A small audio frame classifier, trained from scratch.
Training: 4900 steps, batches of 128, held-out accuracy 99%.
Data: trained on short made-up English sentences, spoken by a formant synthesiser in many voices, 26041 training examples, 24.1 epochs.
Rows from block 9 of a small audio frame classifier, named by matrix and row number. Rows with one number belong to one neuron. Each number is 128 + 32 x the weight over its row's rms, rounded and kept within 0 to 255. All counts start at 0. Numbers have three digits each. After the name is the row's rms in percent of the matrix's.
After each neuron's rows are labels from the 100 clips, of 14976, where the neuron reaches its highest value: "top examples" is what is common among them. Only what is clearly more common there than usual is listed. The data: short made-up English sentences, spoken by a formant synthesiser in many voices. In brackets: how many of the 100.
# fc1: first MLP up (model.blocks.9.ff1.fc1.weight, 768x192), inputs 0-47
# fc2: first MLP down (model.blocks.9.ff1.fc2.weight, 192x768, transposed), outputs 0-47

fc1.62 104:134089142166113109151109118133141108145077126107109159087033184153113095111139136076080131123160080165108099092134101152087153101167211155085171
fc2.62 096:134195166132084134160154054136132102114112104118150140173142178067119178098084162190123159126104151084121081178170098143146115112152144110146107
top examples: /s/ (79)

fc1.565 114:122112149158163107133142131145192049119185129185146153126086118143034123175128112094150122127046085084124134124053097109085136136098094130087122
fc2.565 113:114165123125091086067102132180091195097117163095128080140128132130152183103140123140084152129123177149086124168110113093139109130101181125156122
top examples: /z/ (78)

fc1.396 115:086095131129155131107159155108144083166120144160081144135099083103169127124145155102122125093079192109172171105113088099162170151171175141086139
fc2.396 127:108101146146139135147204105122132134118105155103130115101174103167124112137092102133107127089146122129128087118202157114119098134091136100103134
top examples: /ɛ/ (74); /v/ (69); "every" (44)

fc1.256 105:129167141105089129167085079186046115130100090119107158146129164176153157080142139118151117191143124157102131144153071129136083155184088150109145
fc2.256 103:181095182130152149104196124115180135137153166152166128115133119073090070164128130148108073041119118077146156166096176166130133113122151076150169
top examples: /k/ (68)

fc1.14 120:114082112128194108128171113102165128149172088129117054161189123132137137150173146124137117180156124137149115164089148129102149140121089066119072
fc2.14 133:106167128084136084198162113136157178149084154108084094115128054139116135125191148125170097128195122055135086183155083150193149111161133092063106
top examples: /d/ (91); reverberation (66)

fc1.193 106:088153135164097138145101158143112137086134153134103130099120092146058173139115125162096093073107119137144071142087087194111146143164111124147147
fc2.193 111:173127140105152080117126138123084134141117130120134134128135145092138108145129166128126163159124109077180195177150143080172171080112095109118126
top examples: /ə/ (88); "the" (43)

fc1.165 108:138135172151115140093143120143126148133132154144121185099104184141148113101090153135157097175102133137040111094122155094119160172122132167079177
fc2.165 118:104076089151190152143108145153120150187088185136103107110153101108180145132124123123135157128131150158128141168099135084153117123145106103101172
top examples: /f/ (95)

fc1.675 105:098130157104096123081137087092130101129162093125133180108148198108141101111108092106151085157112120116167154187146062120190123105158159116152121
fc2.675 132:160096150150111147146114176196183112180162134113114103108125107144092174162082116125134074107101140067129152193145125135142148140108112082101125
top examples: /p/ (85); /m/ (69); /ʌ/ (34)

fc1.190 090:105090152142106099057188126051083148106139136109147105114054115113105092174124181124144132073107180162152100108120116137144121140099154056161102
fc2.190 114:133177152116145147164023145096127127124077095156073166130187143132069191164157168161146191108106078117101124099132116109087099195099162158073110
top examples: sentence kind: statement (95); /tʃ/ (69); reverberation (62); /dʒ/ (40)

fc1.598 093:171143175152087136133198100116149148101153170122125185105175104112119078155090175148140157080090197145119100125130141125143106132131117041061113
fc2.598 118:128112090078094120173089156100127171170152159114180104150154185113179166124128115156112098124160107125127167133091133101104117174179091182167121
top examples: /ɔ/ (51)

fc1.106 105:087108114129113156141166094135106129144120067163105122144153179114105066155119134102109149117129138136113098118122100137124168110132159156109167
fc2.106 112:135140168137105095181186117155132070073124132114105117107126101159076149122163154104133154134207128152123112146121152183068129130086164077173187
top examples: /ɛ/ (83); /w/ (77); sentence kind: question (62); "where" (59)

fc1.540 094:137178199144103142187122115094141127025107108121177155107136086108107118132164177141088152131107080077140125128100149134093170174141062129134131
fc2.540 093:126127071100135072054165144141136139173178152106121127141157098089099157148117077115163086101150167124098167122150134140145108137100157115144177
top examples: /ɔ/ (51)

fc1.114 091:153126149164116157117122126141104158110106172099117131157181094092131060170126142148094176181138148134151154154116065088136154169111060104129179
fc2.114 100:104155135059137107133134145137139115103148117123137163107125165091098160135109113156172078091169126161126165118117182096118057130119112111111103
top examples: /ɔ/ (48)

fc1.126 125:135141103083108150065145147092163134150167030123166156121133095064091132108152061094089120185126119111130134183136124092133166086166138150089128
fc2.126 137:124139109163096186156143093131161117147127149186136117154136060175082180157123104145125077127088157068143141207142086119131119136079113094091158
top examples: /p/ (75); /ɑ/ (71); /ʃ/ (48); /ʌ/ (35)

fc1.407 097:119032118110155148190121092122108125173093089091150091122089200080115103140111110127107188221131125130096142136121122141066061120131187144163103
fc2.407 100:112176137132129156082164099085169089132166116149115119140153145078121082080162131094157042086135127105145136134182106209172153129081126124070117
top examples: /ɛ/ (78); "every" (45); "where" (29)

fc1.759 102:130088150099137076128127137102122088154123054156115124184052142158135104083172183089125091118091132136184160126141127153129110104153121093124103
fc2.759 094:121125096146172153139157106141135162173116189110145157067174127171127142183106084132135166134138111102078111131123156111110167117072115171139102
top examples: /p/ (81); sentence kind: request (48); "please" (43)

fc1.15 106:102115136128148102112087137122091145122108126047130113089087134183167074119150136068115115132141121122171143113108127163120104125140150190103216
fc2.15 103:088171152130075126194177057113141074130123116162114150149139187061103160150076119151123130132148087084116093156181118129134144086153093079137135
top examples: /ɑ/ (74); "not" (25)

fc1.497 107:154099148183131114169124099143118084050135124119160199120120115169147078113126160137132149152129226143057141161114132068150094162092139098122121
fc2.497 115:103095099143120114132167122091143142092143073154129091128150068127081163119092164166119089091156104127110109117124134118149138145130101146129164
top examples: /ɛ/ (78); /v/ (65); "every" (59)

fc1.534 111:114123132037127118112135043138105106156189116134123068118083162124109087095140135052136134180107068127111135106139121114107137177176095105139177
fc2.534 100:121064163172142142106198124144108191170061144128132178134150080145098117128108103138103095121165182135141123115151219181149092104061121102124149
top examples: /z/ (79); "his" (61)

fc1.699 100:109147088113163126118103137160157125123137059147129154133112132089119095113112123105080137182171173168100159113104183092067183134144111147142157
fc2.699 107:102110152157144109145133174141122134154102142112114103103112102143127126178127125135202095033098097108165109171138064127171103138125077142158137
top examples: /p/ (62)

fc1.374 095:120104220151108173120149100110121140173089152111167142100153156116128162110110131127148120142112129136095124081136109100146121127129201123086140
fc2.374 113:166077103152145194194132198114152178161121166120131155128130128129179109105073138139177162096075150091100137170136112078123126114111117113096164
top examples: /k/ (90)

fc1.596 099:113059107147114086119171135154100091134042124131116170102091133137192143124137097073121157129131155134167109159117139109116145109119234149119134
fc2.596 092:078181151121114167121231143163140124134102129089134121119161141145075078145140174154101127125175101120119083102159129127092130175114156116174162
top examples: /æ/ (82); /ð/ (75); "that" (55)

fc1.529 090:140138165138091119021156097129112101120094099083145083071095139131127123161113143137126155113156151098051123102184121051146149137114193132196133
fc2.529 123:105190153133178143142032161103144091118106107100036188120182141100165129175129191124102121107075083144109143136134129147086098179090129144072119
top examples: /tʃ/ (72); number of words: 7 (27)

fc1.32 097:130128113087205118135148134094151080100094055095162129133105200122139155118163126061154113120114166073166155069121176091065128126098187126146095
fc2.32 094:046087094166075163142126084142105136158144159155070128115095114153129141135111170148090150102151096140119062124119088206127127110119084150130139
top examples: /ɔ/ (43)

fc1.679 099:118131090156138150139174118141095105105125033089110028142158188143156163139112144145189104182170136118124128128122135128143122112161173151134133
fc2.679 122:082130133100116219126148122100148075150150138088152119115149122120147081119178113111083157079155127164164106067158107176130095155093121142118088
top examples: /ð/ (79); /æ/ (76); "that" (59)

fc1.431 096:114102099103166129105102127124125100120129084142141179078048154115163099144157186120106138126108146112184148072098057156140141115065170108078053
fc2.431 074:107146123148170128144171150174132163181097152136113116211159057120112183171124089149169130044160074110072090155159161102097165149111098146191153
top examples: /i/ (91); reverberation (53); sentence kind: request (43); "please" (35)

fc1.59 100:128117123113117146079194048124116144168128095135156120071105159110111117099228148131161147121142195172054098087132112118085114099126146128159113
fc2.59 084:125187134134146133128134122136155103124147130129082164177175114083107113150124169131162094120158052088119134115131091180140108147093135150106101
top examples: /s/ (97); reverberation (80); /ŋ/ (27)

fc1.81 092:115125066067178135180134117152101135164117109150146159082110153171143133119108135091102151090109061129092138159122144176124134113106116082130120
fc2.81 080:115091159176100111047146154087121124094144166106106124193170055103139162140152110205150110136104187080123116095138113099115159156153152169087065
top examples: "his" (40)

fc1.652 114:069104127124209157152140104065137069158117130126114144078105162137134141095144125080130147124075127071197166034111178084123133109070129132169090
fc2.652 097:120076085163129126064130097177120165142094148156088126196079163174126131133174149141072096102141109140110060196128095188068179084165134143118110
top examples: /ɑ/ (61)

fc1.564 112:105058165150146069133124121122128108213158121129170114130130167076121107121140126128117133196133140144109111138093146151069102114124099082122105
fc2.564 124:145132131101124100155123103126168124159113141129094108131082090128166103119119111124130100121144112094111083151201140170176158125115117084027118
top examples: /d/ (98); /ð/ (70)

fc1.713 097:087100094120103157148145082145059149152117104164088142122153160163180116083117154122179180186187098094085133171107109191129138154109103118095150
fc2.713 098:157160149129127085088159207113149125153131134098175146178101095087096121137134104150108059069079156188139136125112153054126103114142126138131116
top examples: /ɑ/ (53)

fc1.336 094:149106173107097155168098101189127133134103098184109130112138088173077128168073121132107131194149084171110114125099078173125129153116118103157180
fc2.336 088:157159141128132111091120169121122123148124193056157125128109154081171075139146135156161107071157157124158166188084161094143092124107104125177151
top examples: /s/ (81); "this" (34)

fc1.25 094:099084169156083099090147108152099171135129107169119129097092091176095129175123137078090148177162160128115104046115156165133112133131138117117132
fc2.25 090:133175124106160155189123095063128126176071112151090137141152163075087158132163176154200119073123128126125141151197098078101127185109133123123065
top examples: /h/ (86); "he" (43); "his" (38); /ʌ/ (36)

fc1.185 105:147144080151132088128191080156077126101086113144158141089139137097144102089108159131133148138143134169166055144132118138112164179158167145150190
fc2.185 130:112192104114083070163153127126121127141138115139155117203144124109146141120123147156136153116139143055145125129085095175141189103112111166151197
top examples: /d/ (80); /aɪ/ (79); reverberation (72); muffled (low-pass) (28)

fc1.98 114:116085163164152088112136162136140053117123077155142070114131104120081079160159075089069079085111143102147118100135170139139140128130112156102194
fc2.98 110:100094147109141116128211080131143100110152128121130125138135078151108147142126104141085140076140146129143114087123085090170099077090109188158175
top examples: /ə/ (100); /ð/ (93); "the" (92)

fc1.631 096:135103119161162145134149113146162040155148153162082104142107104117155131106207090134135074133183191171112109167115123114143135085131095119130187
fc2.631 092:080110069105172124131163090095172103147089167149118138133169148096110146101139143129131129062130193103139107185140109094136132088186081140153148
top examples: reverberation (98); /ʃ/ (76)

fc1.403 103:097064154096138112142142075074119103158147147150113115190101156136121143100163136061132161067089099136194153095173146163151139091114162094117100
fc2.403 077:111130052149175127146130135178116160164088089130124151085141090138110135132151113186124097140155131118044114136137146117124112145081117176167113
top examples: /p/ (63); sentence kind: request (34); "please" (29)

fc1.259 093:170160125130152118087184143104128053078208152145123093094162100093138146139094138180126150098125156118136113144113181118117140110151137104049121
fc2.259 108:134083087103093168162065165139092158194075178096126118145160202201186172124137122109129134151121111148165162061130105125107139118211106184190129
top examples: /w/ (67)

fc1.729 092:144118108154111127159152079173096171122078127076132080140098148125147072135184126095100131201121147154124159126147051089134091111143128123163141
fc2.729 091:077146139083172139099139102094158104106165121150130181087139114148103088127083119123197113102121104151107120117139140161148099141113113093074099
top examples: thin (high-pass) (30)

fc1.547 105:082112106154144128081169106132090095171128084142113098103089121120103078149128180086156151171090119133134117088123050159122101164112158101146162
fc2.547 104:121115096116129130145158114116106151139132100102205156174229158145136158146108118134115107144156196070116129151173155163155133131139088176163157
top examples: /d/ (87); /oʊ/ (64); "road" (39)

fc1.455 101:152120144115105081095187037119156119213108100138149103106124159158126153124128101113138117147204148145055104100147125126168120099085170093153135
fc2.455 103:075134123116162137145088140078146076125110079143079167142127137118111139139073228115183109142078114073090120166159124121090137120089111154093112
top examples: /dʒ/ (73); /ʌ/ (40); /tʃ/ (35)

fc1.205 100:177155105164145133122161116134114126162132139110071132180169113137157071158110091148073189184126083123076143129146063106131127132162073112096114
fc2.205 104:115108104103185093123076141123084140185086139119155093156123165088111119133127109150182114113139209111180126172102153119148126125154147155148147
top examples: /æ/ (63)

fc1.388 094:125153216154115161107094213167172102071162101159113129110148073105062146181118079155121148095142132094125113150093148090164134080117133141095092
fc2.388 091:163091060120136090141103099096092071145073212123158095115153151153189097073142157106113131161122120130178156118141112152102135109172126114171104
top examples: "this" (35)

fc1.668 104:101101112110153149094110094105227153155083144172087076094161115122138113105153119114087070152138119162125112124107133127120165112165165129099130
fc2.668 111:155132118155123142172133097109098114153113077159081171156160028123116153153110072136102140094124148115165107161150138119102089093158110097143122
top examples: /ə/ (99); reverberation (82); /tʃ/ (43); "a" (38)

fc1.178 092:122124072164127106085128143108131126132125157138061107069152151116077077147156146132174156165077125096137120093161127152131159122124124080109123
fc2.178 078:084121147099145130177148131137110124129100099134134140162088141147119191122091090161102138124184120090118072125138095108132130149081157197149087
top examples: /ð/ (70)

fc1.469 093:080047120101158128125102113092113113161097127116119168122111214119187076103132112118097154111098112126136132135182084119115061160113163139132108
fc2.469 089:132215127150108125141155067066165080086100111150165147140145110098052142095098139134182093156110116083117103196156127145116197078183125099107137
top examples: /ð/ (88); /æ/ (60); "the" (39); "that" (36)

fc1.489 107:105141107142167139148150084160123071169091135134121146130039144127147136070152143087145101149100189099162116108137139121097143135113166124133197
fc2.489 110:086150135092122111137129069161132101083087094172138158098193149061083157114114129165071134152120191066112106166131131068163095165135160204127126
top examples: sentence kind: statement (95); /ʌ/ (85); /d/ (79); /dʒ/ (39)

fc1.153 102:139124117123212144091133124080138076132166151141134135130113156146170118154111153172112076127138154087151162100117191118147175097145155136091083
fc2.153 108:144106078152128142154100202216088176160110165097092087094079100145134177146122091108154088056124155132132117160128101114149179166079132122126129
top examples: /dʒ/ (42); /ʌ/ (35)

fc1.742 096:147136111112119160153223117097128084139173152132129124151113119100142103137096132104124123156124168113128135123130054140170109097163112109113078
fc2.742 102:149179108099104116136011105172112166144085112086145124157108130157153164128074137154172128075119147142144100175101192132097177178150147104155184
top examples: /w/ (71); "was" (45); "where" (31)

fc1.213 094:117097151135187157140130120139138102181144144124185153111067190120156130174110141092124147123079233126157085085123085150113136115170108113142100
fc2.213 108:108192077082090138132116119151116135113128143099064116099127082173149132126116123172112136089201093114106124151082122124138121130142158142103167
top examples: /z/ (79); /w/ (65); "was" (36); "where" (34)

fc1.125 106:110111080172145156073114139146124067132129028130159155132088144150120082178057094139125193150146103138153100085129118112107116145126160149144137
fc2.125 097:148151152106109132205140151110099170101139127135099130158165126109132126144132113123139080071154158060090097193141103152137117144104092162143164
top examples: /tʃ/ (46)

fc1.249 100:120131131110095158114127095100094122125095069136153156088084163139152135095142169042096115133090073146145074078153135092107175069115156135106186
fc2.249 082:120118118143133132145160094143155138096106122153147113124183135120065153081087173196108143149154178071135111188194161148134125171112088135151084
top examples: /h/ (83); "her" (46); /dʒ/ (34)

fc1.69 097:113105138153125140090153162119149120147173113155106100118153100162167101118154041148113119060125177155114049142097179132177149145162163103099118
fc2.69 092:088141108102182091115171067126147073125114133151138144101149094118088113102111130159097162105163187125129114175135120088201089070182126142129126
top examples: reverberation (62); "his" (41)

fc1.739 115:109132192148136137070180116143096086135128121135113132091093175116134114083140128150161143118111121072097109100159145108115131104091225113167090
fc2.739 123:140172171131173190082129158149115142079121112127091185103162106130109163088101147126082161146115144071161151134136119142167155125101092145149126
top examples: /tʃ/ (85)

fc1.500 113:085116126108156164149081077140104114125097124126093186129049124155151137158152114097091132159127147099150168134116073189109144125153097156145167
fc2.500 096:115159132142085104154158134128140092158136155142155108137149143076119085176077141111151129129184080130101124173096151132144140119163145126117181
top examples: /tʃ/ (35); /ʌ/ (35); "that" (33); /dʒ/ (32)

fc1.574 106:093084128202116079145120102122130076146098165125142152096058117170159130089167167066137160135115176176162087129123205144116104156131169094109123
fc2.574 123:094094169093192140132136104177136123148140080138076159107104121124145130113142088161147134121189155149129122164114180119148095113125111092131143
top examples: /æ/ (99); /ð/ (90); "that" (83)

fc1.483 092:119098127068138135141152168102134097149144133161092181129145081147095114134099176110132161035068105150152095095117150117159141137081095141107116
fc2.483 087:108145161171064131143081097077090200142148109151146135124132150098107187094175117138118114132148110124086143128141080187080156128106114174179149
top examples: /aɪ/ (99); /m/ (67); "my" (59); "behind" (26)

fc1.170 097:123138112086113108002173107149115125147117116131178167096048162153126155134156150113155181149169132136120176059157112107115167080111180112148097
fc2.170 079:103108113175143158219096107122141109091117071145075103155205092106075190171083168144111158107122115122104058148143062118106093153097101152120106
top examples: /tʃ/ (84); reverberation (80); /ɝ/ (78); /aɪ/ (60)

fc1.112 102:147074184112135049093196092078151090101176175145125088156082115133122050177127138110118127153104113116149128096081130128112173098096182111113067
fc2.112 110:100156136100166181158031146090114109155068077146085116101138143136072196134152206142142174106118095146095130153148157074094111173105129139130096
top examples: /ɪ/ (93); /dʒ/ (91); "village" (30); "bridge" (25)

fc1.676 094:125078097176113130135146071141093160153079153074164070128101170134161136138186131125094141190160161159099152087151078098122096113151140137162137
fc2.676 094:088168136069157164104136129115202090139167089152086179131158101153091054106107131107189123084128089136119087129128094161129119159111129108082093
top examples: "this" (35)

fc1.312 099:130130163117074179064109148128154076179136094120130086109108140097137076146117086097083133101128143096109137169142134123116155095122140120107168
fc2.312 102:120142123109182105156122120127101126068042109154126132107146108157096134101147117115115117111132119128132125137158116116150127106113091141107140
top examples: /ɑ/ (65); "not" (28)

fc1.228 110:085132170135155168186123125181130127074109115166145132110036115147165120098112123089147121190147140154146156119166114093156110084142113120162195
fc2.228 126:150131070125107137127119160118110139145119116114194102090148100144132158165135122123113081052138123120150131120086128174176152154145067126117085
top examples: /ð/ (73); "this" (40)

fc1.555 095:162130172164077114140205094109126138057160131092156134155078144057162118164117129132075149145137173118156110110134113101177128130130130121122140
fc2.555 091:078191089069132141180064169157146137146155100128120109106162092103071175103143103160208153075184114150081182117089116156137101174098123116154112
top examples: /z/ (76); "where" (29)

fc1.375 092:165138131082141136124129100109100105208173150083158131092163197124148167104178160140145143107180154126079082144159097126094156099138141124152147
fc2.375 118:137088102145170120152084216169141099153158177105092114116146119139165088150100152105123149106098050136099135103117113100137132172103113133085151
top examples: /k/ (97)

fc1.7 103:044122115173079119123159112137133109120142162173145170121111106149125080180157136105141111117111176175115145126109187187116150222155139090109151
fc2.7 099:121082171102153097122153082178103151076115111151139129130133129143126146131097135151131167116195139131178136206107143130163122057161143092155158
top examples: /ð/ (80); /æ/ (72); "that" (63)

fc1.556 105:147146148190176128150182098134107063110160129175142095103115143169157127144100182096133114181133181124059167115150145136128166153144122157087098
fc2.556 104:129086156136102124123119126104103200150109112089086125156140023136110115121141174177137145086113141106149109132156104115143123099112096156157109
top examples: /ɛ/ (84); sentence kind: question (50); "where" (43)

fc1.47 107:147096126061139118138155151147116149134122097094155103080152238077093078133155149099148166114135170136108079145075059148113127101145151112117125
fc2.47 088:140200126167101134137201097112162128162128115159098134127157064099109153097122188172120110086192144105119130114145094124178122112152142192149161
top examples: /ɛ/ (75); reverberation (66); "every" (40)

fc1.762 094:157114123120106107084218168122113158107141156117095075113099072136109113187116144136118129057101122170128129117043172141151137133162150080122096
fc2.762 091:113136112123130161159000123082123136155091115186121194126181174120122153153150122180130209143144093104125131122175068128079135158136152158105130
top examples: /dʒ/ (60); /ʌ/ (35)

fc1.117 092:094105165078146182155169104102078163192081119126152125107135211126136128098136138087135155162178102133087130101112130122171134091088150135092110
fc2.117 088:143146134138119167120104146132202105131155142133101137157143102074140114158150145185190118089097071114093110170190086119110145110146149080119131
top examples: /f/ (97); /æ/ (64); "laughed" (52)

fc1.553 093:135126135093105091180147130129125122148183063138154169136121059163131134115122150108128112088052103141107093106104162155179157136133081177113096
fc2.553 086:118133114168136132136094102076156132152176150140091090181133128109145139107144177131128135127162110128125139094158119118074126096119140188160128
top examples: /h/ (85)

fc1.617 099:104142152087125093131095136126074097155096114150178178124135140167135148101164134120104137099123085137190087084141117141102113108157130171095170
fc2.617 084:127088104158099149117195085096151198113151155095112147115141148093052115153106154131132151121143138074086194184166160150163142112080125065181148
top examples: /æ/ (64)

fc1.123 105:135130134132089125127158103121053066121128111168126125108108169158097113130127150089163122100082174125139135105151068172171115148150143092110181
fc2.123 089:114101083104086077134180095119132090151145118147144075101177161098146128110150083164150148114161231161104097194069131132158140114158106101141111
top examples: /tʃ/ (55); /ʃ/ (44)

fc1.0 095:133155117138136148070187095153117157168135147099152155086091164098048172100171174154166143095151197160048116115139095111103086093104183142135139
fc2.0 090:089183113110144116158167147139130130160112090144084174147154121105155110143172109178129144105139036124159103064123104163184140121105107128101116
top examples: /s/ (81); reverberation (53); "every" (34); /ŋ/ (26)

fc1.275 102:090146094061132126105172122099165120161123069159095137105122170095189124102119154105118109081121156076135122136113123128167184153107152103116135
fc2.275 104:155104168108159123122115115109121122074084139145108157115109068160134132090143133158112088167115159062112089098153085120179092089150160115110173
top examples: thin (high-pass) (29)

fc1.409 111:131135090121129102125157085165113158098130144156127110115165159081093113090154110174131086108067211171130126161141102109086166137120126102146142
fc2.409 090:127189094125101085152141156130091127166119150142128127120155095111117128075118158130109148112157150051100095155123146138153115129116144203193143
top examples: /i/ (86); reverberation (55); /ʃ/ (45); /tʃ/ (41)

fc1.588 097:040104161157112126092149136126076131064128138160090118087125097133058123173135162090101132096098148126124109045117111160123114141166107138137150
fc2.588 105:174174130120160143145114113086093163190096119132094165133139171131094188147135152181180131115108114114148161154190140105138142178085118122087117
top examples: /h/ (92); "he" (41); "his" (40); muffled (low-pass) (29)

fc1.746 103:117125107087110120101198101104145121193072119181118114132102111167137036121131176134118146161130161138107170126169112076167138098077139066187116
fc2.746 085:052112124129132157139102133129126125066138091126108165128168118110080187140163161099128084095136123142108110136172159156086090199100082187078107
top examples: thin (high-pass) (29); "there" (26)

fc1.653 110:119144102153119121129164138139126150130105119129116120140156117160105139153092126131142114120116163107179085096110087078059123164124154080084120
fc2.653 083:122102129138108115132120134155145113100115114145182101176207055113078155138115167164096133127131152085081108218171119101178156163135142178150134
top examples: /ɛ/ (80); /w/ (68); "was" (55); sentence kind: question (53)

fc1.313 110:135096139110121146136139123117146131115146140109066107110151142160122062099132069114101169101121169129099089121097169159091177137159220113179121
fc2.313 115:121140106117165101101204054101066152088125102161209148145138092100134166100116172136071144114148171132112159187120091171161126087216118130176134
top examples: /ɪ/ (93); muffled (low-pass) (43)

fc1.99 103:125086064098149128139136099098114153170046096139127139118094205098177134087184120077126156175192089093149107046115126142130110119074160118179094
fc2.99 085:127143165113108141132142134159151087155165121119108127156117091141065099193085110167145119076091130127123079174172050147127182109138148097085162
top examples: /d/ (80)

fc1.329 097:178146138130121118074150152108118111088189176148059095145147077107107109129079122179137146073105143160109119145112117120139120113119142103082142
fc2.329 087:122081113101051166166079138144103161183096110113158114148120161184183209151149108119121123152139128130162145100154145098096124164179099136152085
top examples: /w/ (77); "quiet" (29)

fc1.77 109:135126101174152079193125109158106117155159099071122150109175197111154087143093134089078050144120132090132129153102124138090148092095135115134127
fc2.77 098:120115156114159129053123117091132132151076179152124109167136133150095179091116139168152194130158099161130091111149140107193129131128083153109134
top examples: /s/ (79)

fc1.463 107:130062152147149088073129118156109112196133124083124111123120182145150097131123083104142101128082127109121119140079111091042092101113138150118123
fc2.463 108:158126137134102113162097120094174106121107135148143113125087146113105109084055122141128128110085112108089132169179105160146150135131082072082101
top examples: /ð/ (71)

fc1.234 090:182040096126082094074207047141181156157099144077197109113099175117144136115153104119148157152159184117074130119135096085125150132184169124176147
fc2.234 105:076211145118173141144081157075168060119096096128040190157150115130127091161102216100143123096107065151080149123139130131114108133058114127078066
top examples: /aɪ/ (60); /dʒ/ (31)

fc1.539 115:107142187149167094092141072147149123145170100169135107150102106120134113094096139124110144168121125186150121117149123145084126145136073036136105
fc2.539 125:115106164062145067125143125124149196151049134158067143157106046179110102111156091117113092160125179115111067176133172141135161099143095104116198
top examples: /d/ (100); reverberation (65)

fc1.302 094:149131053176110106105172076165106135075101122104146062162117145141165130140110126127112125210199191129064117140142074114130094133137131132177127
fc2.302 102:106175129087133214158126121138162072132138080095126161133164100130101058103150114134135121048153096153164096072143094171104120153100127126089098
top examples: /z/ (84); reverberation (63); "his" (44); "please" (31)

fc1.696 108:112110107175105111097155117133148105156112101121191176091116159085100084130134157066098099123097114111145090153111093111093085081148168196154148
fc2.696 098:072117117120154113136160110154128098176092121133162114157194153105167121122144153207113150153164165106161087164085088151193102148131026155138159
top examples: /ɑ/ (73); /aʊ/ (47); "our" (36)

fc1.738 109:131119158126126142111172105155106130162160124113184122111151121138067103168132107125203101172124140154140083102140102150122161135146140121117210
fc2.738 111:143130080172163121201156142132139110141120159154141090168145068144080151130154150052136158109128184116075097162119131157169138145088122116177163
top examples: /k/ (100); /s/ (81); reverberation (69)

fc1.196 099:110109144143156142215127152153069106077113138089103170122136093139148123116130158110066153185140122117144164115139103136133100174113054141165143
fc2.196 111:103168113090119117072175120123162112092106107122195166153083133097134172187077117117168087122183159154143110172094182154110095106124126091106145
top examples: /k/ (69); /ʌ/ (43)

fc1.116 111:132099098156115105084134084171142087170116092167158109105103123160124116122201130096100109181106137172124102119093109154083084145120134126133203
fc2.116 101:076080074104162135134153100137164158172084148156141130215161165167146156108124142189091127143123197129099129206123108139132136085190052122161194
top examples: /d/ (90); /ð/ (72); "this" (37)

fc1.63 098:110109109144160082167112105079125100108126103176122087122170118080115113117150155147117099115163122172154103126142163144119159073155100121120139
fc2.63 113:086137126129091195128142132161145083184101161124096139102093116173175123127165113166161138134120092146145113114129063122118129091099166146101135
top examples: /f/ (86); reverberation (56)

fc1.250 111:119122177104119140096148128081096157116121122146110104125115137122101163119122165130112130066070134090153133109122088136115178104156150143085128
fc2.250 108:101095104147126108135163077107098090112139136149153117159126093161108097154108158132132093095153156118088095150134125117161110124121179100122149
top examples: /ə/ (83); "was" (31)